{"model": "contrastive image-text model", "dataset": "drawn human figures in many poses", "horizontal_flip": true, "loss": "softmax", "encoder_activation": "relu", "encoder_residual_scale": 0.1, "text_encoder_causal": true, "text_encoder_fused_qkv": true, "text_encoder_inner_norm": false, "text_encoder_positions": "rope", "residual_init": "scaled_by_depth", "optimizer": "adam_atan2", "beta2": 0.98, "grad_clip": 5.0, "weight_decay": 0.06}
Rows from block 8 of the text encoder of a small contrastive image-text model, named by matrix and row number. Rows with one number belong to one neuron. Each number is 500 + 40 x the weight over its row's rms, rounded and kept within 0 to 999. All counts start at 0. Numbers have three digits each.
After each neuron's rows are labels from the 100 texts, of 14848, where the neuron reaches its largest size: "fires on" is the input token at the peak. Only what is clearly more common there than usual is listed. The data: drawn human figures in many poses.
# gate: MLP gate (text_encoder.blocks.8.mlp.gate.weight, 384x128), inputs 0-127
# fc1: MLP up (text_encoder.blocks.8.mlp.fc1.weight, 384x128), inputs 0-127
# fc2: MLP down (text_encoder.blocks.8.mlp.fc2.weight, 128x384, transposed), outputs 0-127

gate.60:473452468496506522557528448550497533468607517502497492498541502499430508466520490499527479506569554476490473489463478517498441498541482508506516536486427508505511415570546539554472450539545479573515389536490473483479474514439506463475509484538518487488493483511601523469570471483524485487455448544429565470519478488500615474422486508470428511526556535527467486503471501516483490624494
fc1.60:504513489584547468468490427528507535476489519480498493506492515507477532484429488477503499481500489479511502499490544569485426509431502497518480616510544548492463435482446523482482510552511456520484441491514492531467471474469513494487462504568446609473500508575458545539506543498459449536545529499499349499504500471463459541511446573473499360522532496536557506496476495490473462451444
fc2.60:584501540480489513493461496529517503505502568516521531480405509557462519453477499532525531475407470535546539541478483534546536534537447520448493567469524497534404513432519420529559526463500499535520471518509525523551527493576504493475430472416542422494463479505383516402475517524498576497457535487461451451510497519500497498466526487538457464514469531466553487573459492487438511521503
fires on: "<end>"; "handstand"; "running"; "squatting"

gate.165:502429456550484460488474510437518528490506452472516467501523512450460514393490485521503488445558558474480514502490501395518515522544502521478560470542493553599514454480476495518529602463453475510488515519499468510537505552568646472599443475471482537459566510494512474487507540538427480539473503535522455537475491513499554486475509579516479501453500480482513512452551453424523487475491
fc1.165:464495541503419466479425478538474468515445474503481532462453477498544492576555525495497446518417461502551489541476521565428480487448467533508502480475498515419550511507469521474410401537451507436547506535491526493491534445497398465392559512525496518461462508518478454530493514542544507500482482535504516510529518512466481510543441410473510515567447546491493520524526481584463428478485
fc2.165:471484473408475494492475486476492520513506476489512448549513518529475478447514511568457595522522534480484503465510501460530467410504494508506519462484436506493507594493508502445478455379524458454503526497442503533529485542475567505588480475478525501522507444449541521473479577470578457421525456506538602514501531472464571492611530500515447485551460484500484543480516476555511545466543
fires on: "<end>"

gate.233:470449473516543506574477529506541451503544492426478520542513558501448541496572519464511522411484479510559424490472505539452525496530543488451559506535475580488468415512513578430491493480503531488489518556583536413462580576492520493560479531533486532514483455529483456561505490473455531470478561523541447457498434501446494511492512527560448537499565535499475508558550525550454474513492
fc1.233:541543534564543590525575452483485564403514480487508530384512515527502537420481427529558508495478505526566476483568548534484530485474505541480483484486438473477504510465457561490563451437478471518492402480456519513494505555463492465508506491503499517547429543502510532501514521536513481508494599483424494552476548524517493549517497467484487488563555454493598503526510579464524487499497
fc2.233:463490496462589479442521480498494523519552505506537469525540493497532508529521557520550513391527458501495558499449492504553490503464490503473463511511533575573500536526523489503521499553518470501425458538590579504468491432494429513444508534540517507504464458571524459488540460456537483498441530497626454506482562506524515546576545443475390487487526552459448504475483517542483539546503
fires on: "<end>"; "running"; "waving"; "hands"

gate.170:512455534477498520521516540459501523484494490481512520517507524483467525453500519497505539513521529562514547477523383460491633538498521505510503456562589483491461474429503427543433499489513468524611435519486506530544565472547505467499473502426536576456503528406392445503548498503518491522448495523514524508517532518540557454523454447539565550510476479437450471503455493496506487475491
fc1.170:487498453483509512487520552463506512494441519507465487483529527532530495501458496510495417564534479475444479498502442510490512483463543499444521401575519465504463523533509472492505513564464537492567491497470608506480516485522472560536563504485571547491507467443492430481505506510511495530465482505498587496496498506499546465458595620515573419485466511604566504478524498515517571599522
fc2.170:543432481514513560503501355428463472455458480475506513539502536538430586560535494545552464515557532436532534577522492476458474537504597493533457511567534511437489575476526489536543575521494562490467481479514567448501487484480525425503568518533490510511452502523457496508496539465449527516434522520486481475513488482446484585482498545538503441549505493531532468501536474531538515502510
fires on: "pink"

gate.117:529503519490532532503494470526493489486417510506494485509525570361520495486384513439497555530508494514465524504485445430487539506494409508514551514491420483473523473519505470498542511487476512466477507531464522518470432438515485474521635496512484446456476516427464494463524554520536519452490445535476564495513491507540439496434545538540517450551513514572458478505470538487544501394520
fc1.117:469492496429497498535501528464502558443580497465506507524478542555567531487515511561490485549512493484458472504546487479529458450576522494529472567552589545493554567475487478492392508470510528490472477521512496542492554500554464434524507494544507496511481472580412482530479529503516483488528525435458628505501504538521437510425491504491438504508528515605473502507559478489539465423448
fc2.117:488505461541493491474427491491445516532553531494615441478486506482529451450462466598488540517466541563496505537448500452424573525470514500503505539442510497497537530432499626451489468502516516508404514551475456499549526508494485470494552490489439443501479510470477496429578485516498570501497563536496488519565500548512533524507490434415525506492484538463490502474408529479483482559485
fires on: "pink"

gate.206:515468464477506467450495425521497491534561486487601488492477480530486486536499509538499421514593557495513544518466592526573386507512500507469428462511568480516502519505549507534475438482516520501566552524490545524527426562500513526516521505552470494528516465563440468476468532500491487555528453449479557419460524467501539438495423419452511475498482469528468493513518501533391493494518
fc1.206:519507490493474470468461438475515520526584526482528480562546542488482510543444520489534517535547542536540498520497497474557459453507537476462486547484546488520477581576550546540447473500520482518513466531512573482545444549547505599522429585535547439544507489484484470475475429492509504530538508428438543478465515444491461453465582384462479518490476535488479507524520564507449495416518
fc2.206:479510473543544506537501509477568506496559475497545485472502508492551513526484470474436489511539459548533501453469611508507494520487547521559563423512583484495501465463507451501560544472497532510531481512507532447522502539558540537518597555508487395525484528448512490439503523508493580518439543546494459432559530513436470530493518517465561461496517476393481403482478492475511566566497
fires on: "<end>"

gate.279:485613483451486409516500508443519510518534474501527488464517455504569489447481503457502436560552451512490495449563572533525544437496436506498434557562564495460410557421512486535538494411494507523526527511402514493490545502433503497533417516484531537491520451441480489527532548526524474539501547469491581493502509476534547509475552526541510430470524479490544506528481477504492550532504
fc1.279:488470481470487526505483566545506523508428508517524488550533468532511492458471468508500492501487468486479505532492521499567485481586505469506447425509683460489512569429497473485531534551478532488573517438470530421481488509566479508510478512550495505519472531607461521492444543487491500450508529532541547554495516519512444565458443550494467455480529459592458529523530496520544441546495
fc2.279:508590470542503487525471631524478520507486546489514467470484509488483424511511515474485499492479478446511527513495466596509491518476484513526442597474542488538577424499543532408541483607474562524507498501519415456405489506501467524501495479493412458507477513487555507519551541515450420493478475527493520517538507460465471541554498499512516470511527457478437513514453539480500588504563
fires on: "trousers"; "handstand"; "up"

gate.316:473507514500502548449513509478472501434502511469490578463447433402430516449515493560470505555522528474487498527448425494549491559390503498521469489443442442475475549504459556540538489560503420495499473502488375512509441472421544451464570504522534569447539518506548479512530577490483480480487524440463471507495507566495505489480480543493494479483498470576504501499455465449523504461504
fc1.316:487587512489500530455519503540470478493543491495489498461482493506557486519506517517491421515476503492514500562458531496485472474505480523497530521478640465497467489524465507499474529500501427471587409509494560499469454463374491472431591513413451537540526497511461447476523499498456484468510491543440457528495483434462549492596474557502532436549495485524513514472387510509535506531528
fc2.316:507550550526509496466391550563549368538515521490471449539381538486457433451509508455504470515552465585456528498548426499491464506538493523539502550511470498492527514559522586443497577481533557554558476498494475506543477485507489522530524494511491426475484525503583510491518517516466421496500527535475482482517511503483594474547533528518496524535432519488536481492505451456517474502538
fires on: "<end>"; "hips"; "sitting"; "standing"

gate.33:495540480504490496514481478546487534471595493490511502508519525465433512494576499550532500457519583480480479501506525516504433583495525491465478454523470524515534355520567554496473440418494490558527461504470434477500531542523470462450491486546420514525509461508499478453493441486488473555493466577491521500527506469501585492488519507515317476521549496442496479532519520505493505502511
fc1.33:530441435467488507459498540473491521503652522491549506521517503335456464535533464491491489473528462477538491498497552565474426508487505494511511522522453495481387459520548496433552484485492531497430559513512579508555531530531502536503506526494474501533494465444506434471508506498544524510451499486493442472510498493501517474485541556483493504485505537481475461518525499497447490650526
fc2.33:512456477488524503515593539435489429500409463532484421466518522585566529520514487498509533523468506484517501441466463457516490497497495517529514543501596464440497454428512438459497479461497551447480517494506484567518548478453544503527573549425509483450573496480476504566552541480497533508462538524494460505480507483494505502512379499500535514521485411457434500421466573553490529511481
fires on: "<end>"; "trousers"; "running"

gate.183:527468529515509523485483458521475537512497552496494515469484510586583510459507490502509601526523484495522502471454389494515463555501466500470470499465504516452454557506468492517535504432508512571495492469466497496477494468469470483574562498387630544520456459479563531519515497495565501467551507471492638455514485498529445453518492509475594477497531496466460484518449504492487550576517
fc1.183:553453460503442463480508472525478484532552537528490494555485489424572481477492521476516546527479485504472494526456449492535501365528464491504467621481535478507481540452490475523551509526515479528501399501503493478551491474482521545494559523563633455535494487517443518512482446475499473449499460460500607502490515426547496399512426497463561536467521479480510497533464490498518492529514
fc2.183:511449484503502495518502529576463476502416485449500520478491467476459565525503522503482524499519507579496464478483430556533488524490467514536522579464459511523572459515482525553548512564493562517479504497513510502371483471498481510543378504578455518502577503549454506536507559484565501508463487527513552478467502475483530506412417450535559490461554495488505451436524546579546450487508
fires on: "trousers"

gate.346:494449481532537440492501505457504485521528535523518482543519499485434483504481517473506514432531522552582493520524492453474516434511477498474544521508376470487564395544467499519375525560491438507481480491497426524553547510489515481526495520595479412495512512548532533477514429514473539541424531516549419511495527539513441536571550514582489521489526497471472525524482539467455482470474
fc1.346:543471521430442458472485414462508501481467526509503489515469485421409501518443515542513480518516487533465531520508622540522460475419490493498417498495559495546488543516519489530459502432523514452484496518468579536519498494516486549508541514453495470544480496482417463499499593531503495456503529471467626480460524484527484496452499562484565382517427516471490512475500498479487497483578
fc2.346:517527492470513489501460399430470547486532433529420555488507484480515484469522497541459471512567519565519555562542475557473493507449560496449469456502439517542485509546514427513569527478495486528512477525504540477443528500515483463515491482528587605558447498486454508504564465425413499538451532532502512512499492537476425427507459486564536542513550481465513494575462458549509511554466
fires on: "<end>"; "running"; "hands"; "handstand"

gate.73:533430504508509538536524467477513549477592487502499487472551521475429509499474463496471519526536546477499508428473468437499624533523507519452525469531569469502490513501489547523418508530482485511584537485480442514565447490493523444539492495549407560464505467486492439531476448515490504544486516506473436511515516513531459509460539474513627408472530511461468473516516494491459531625490
fc1.73:491354528532455499510518556531500540478445455467483541511509475506628529484449495565519534541450512530451523471508504523515471522570514505503465560536610477479510506470519485534511493464476535483380515527483532486481485490556495501464409505576527598519512484549452561522569567515479479513495456519517458498524515539497487550496533547488489416515488483521437460509492525494535513519522
fc2.73:497439540509480491498535455478473536488545492501480527524505475526481477572520470501457532509560524523466558447515542567512455563484455510501543450536451503596564584500492486521382498567497462548514478513502465498417528509514493502527482570462518544564565490499487504484601533472519632492556493559489543523468504521513463500535535517516498430453498497524490550559483469521460425510449
fires on: "trousers"

gate.119:515548523475500518541522479517503520493473470465523505506484456371445490501561455493493542426506454519520490507506474537517475534495516500487463577513451465508491443482487487482505490621448514506426466511572495550547475524533489497487537512466485532506472549566565522525511562527540461513539521470486421525459513521520521525536464417506532602525511489559589494465548513492504513349524
fc1.119:513463541520498515559492495456491567524491536481448561530558482573488487476424469497507500514498501566491440505530544485497501435541490475477505464439530495512493512539483442525460505543522431510498598490492550558558459498510484484500353497552458591522512489449475455449482622501465532536485490473481536539467516462515450516422530533519493608476511541524526469502531504508562509465536
fc2.119:527474448496458451478450587520468479538519500492481474547440480483498494559539506509426552515381492499492522545578482493488501482535589480437508564388496481507534447451488430510562488587483516558440533526505519501382495517484545470472521513510588450508538480470462488443472454501539498511447521489489468516519524556503530521472467495508498461460467459410500531536534474522532515480475
fires on: "pink"

gate.211:479484532446513541432511554578491494529492563551509506496472497514507433504477565392541505481483465469491542533448469527557497506516408476583473519498495448474450545452487450495446460512553520514472464472456485535461454456513456568468465468544498502467475537513456543525446473461542509411545429479462513492561524437496548459466458557446440535555441500548480505517422454541502504507510
fc1.211:470496453538479507563515455483471522456438448484517527427508444508442533541508456564477485490512503592571480506561462454493524531454566539401482484496432512484495434543510547517531523469471480507497499502562544491493539575467521474539566518425491485551473445519567485498547521531497502587476607516517456538421473519443499546526481438514539533485533476479458500514589544484481487480509
fc2.211:411525456529455457543511490460478473492513526513527532440477438493496443509469424545453482464485523475521461500465481462558493442522545562537446490491531590553454535453525508537510486424473550478500416529450529475491546480497465586485499467512478465525490429494550502513509518536433517533540514534414484498500416483464508525442422549542532490389546522443511469469520493490514420509478
fires on: "trousers"; "up"

gate.187:500484485479534449462484574524544490566500478491481446559508517458454508540566546439474540415489499495470522505494538519501463484543544461508534504518536519526520380515532502475445511576486493481552612505585579495474533473550543521483486496526449439490607445527482535458568540484458508516500491494595405470516488505510481491560504492510491451428499529423465506510482472488475501501525
fc1.187:508549500464478538492508504554530485459517512533521514542489473503528503484524515481508466518457441497491466488538466507516452536600482484493503584512528491450489518461485490467442499407507510539539434485509550484440482537585508505505498480540398589540446471593514503544452521499486508418512554459528595507477541526535574509502537576548412552528508462475431514532586472503554461496491
fc2.187:545488594496478561532425429434466505484516535512452538438473468504501456497480467487491469530447497538451514534505554443489506511435472507574497544443474507499520595564488478529450501528489468479450435443469419604530486490552533416469498462506484522458550495518477481445539478497477509533502503431451462491530479503531478532584490533471558443506490563575482491539507510447558543535495
fires on: "pink"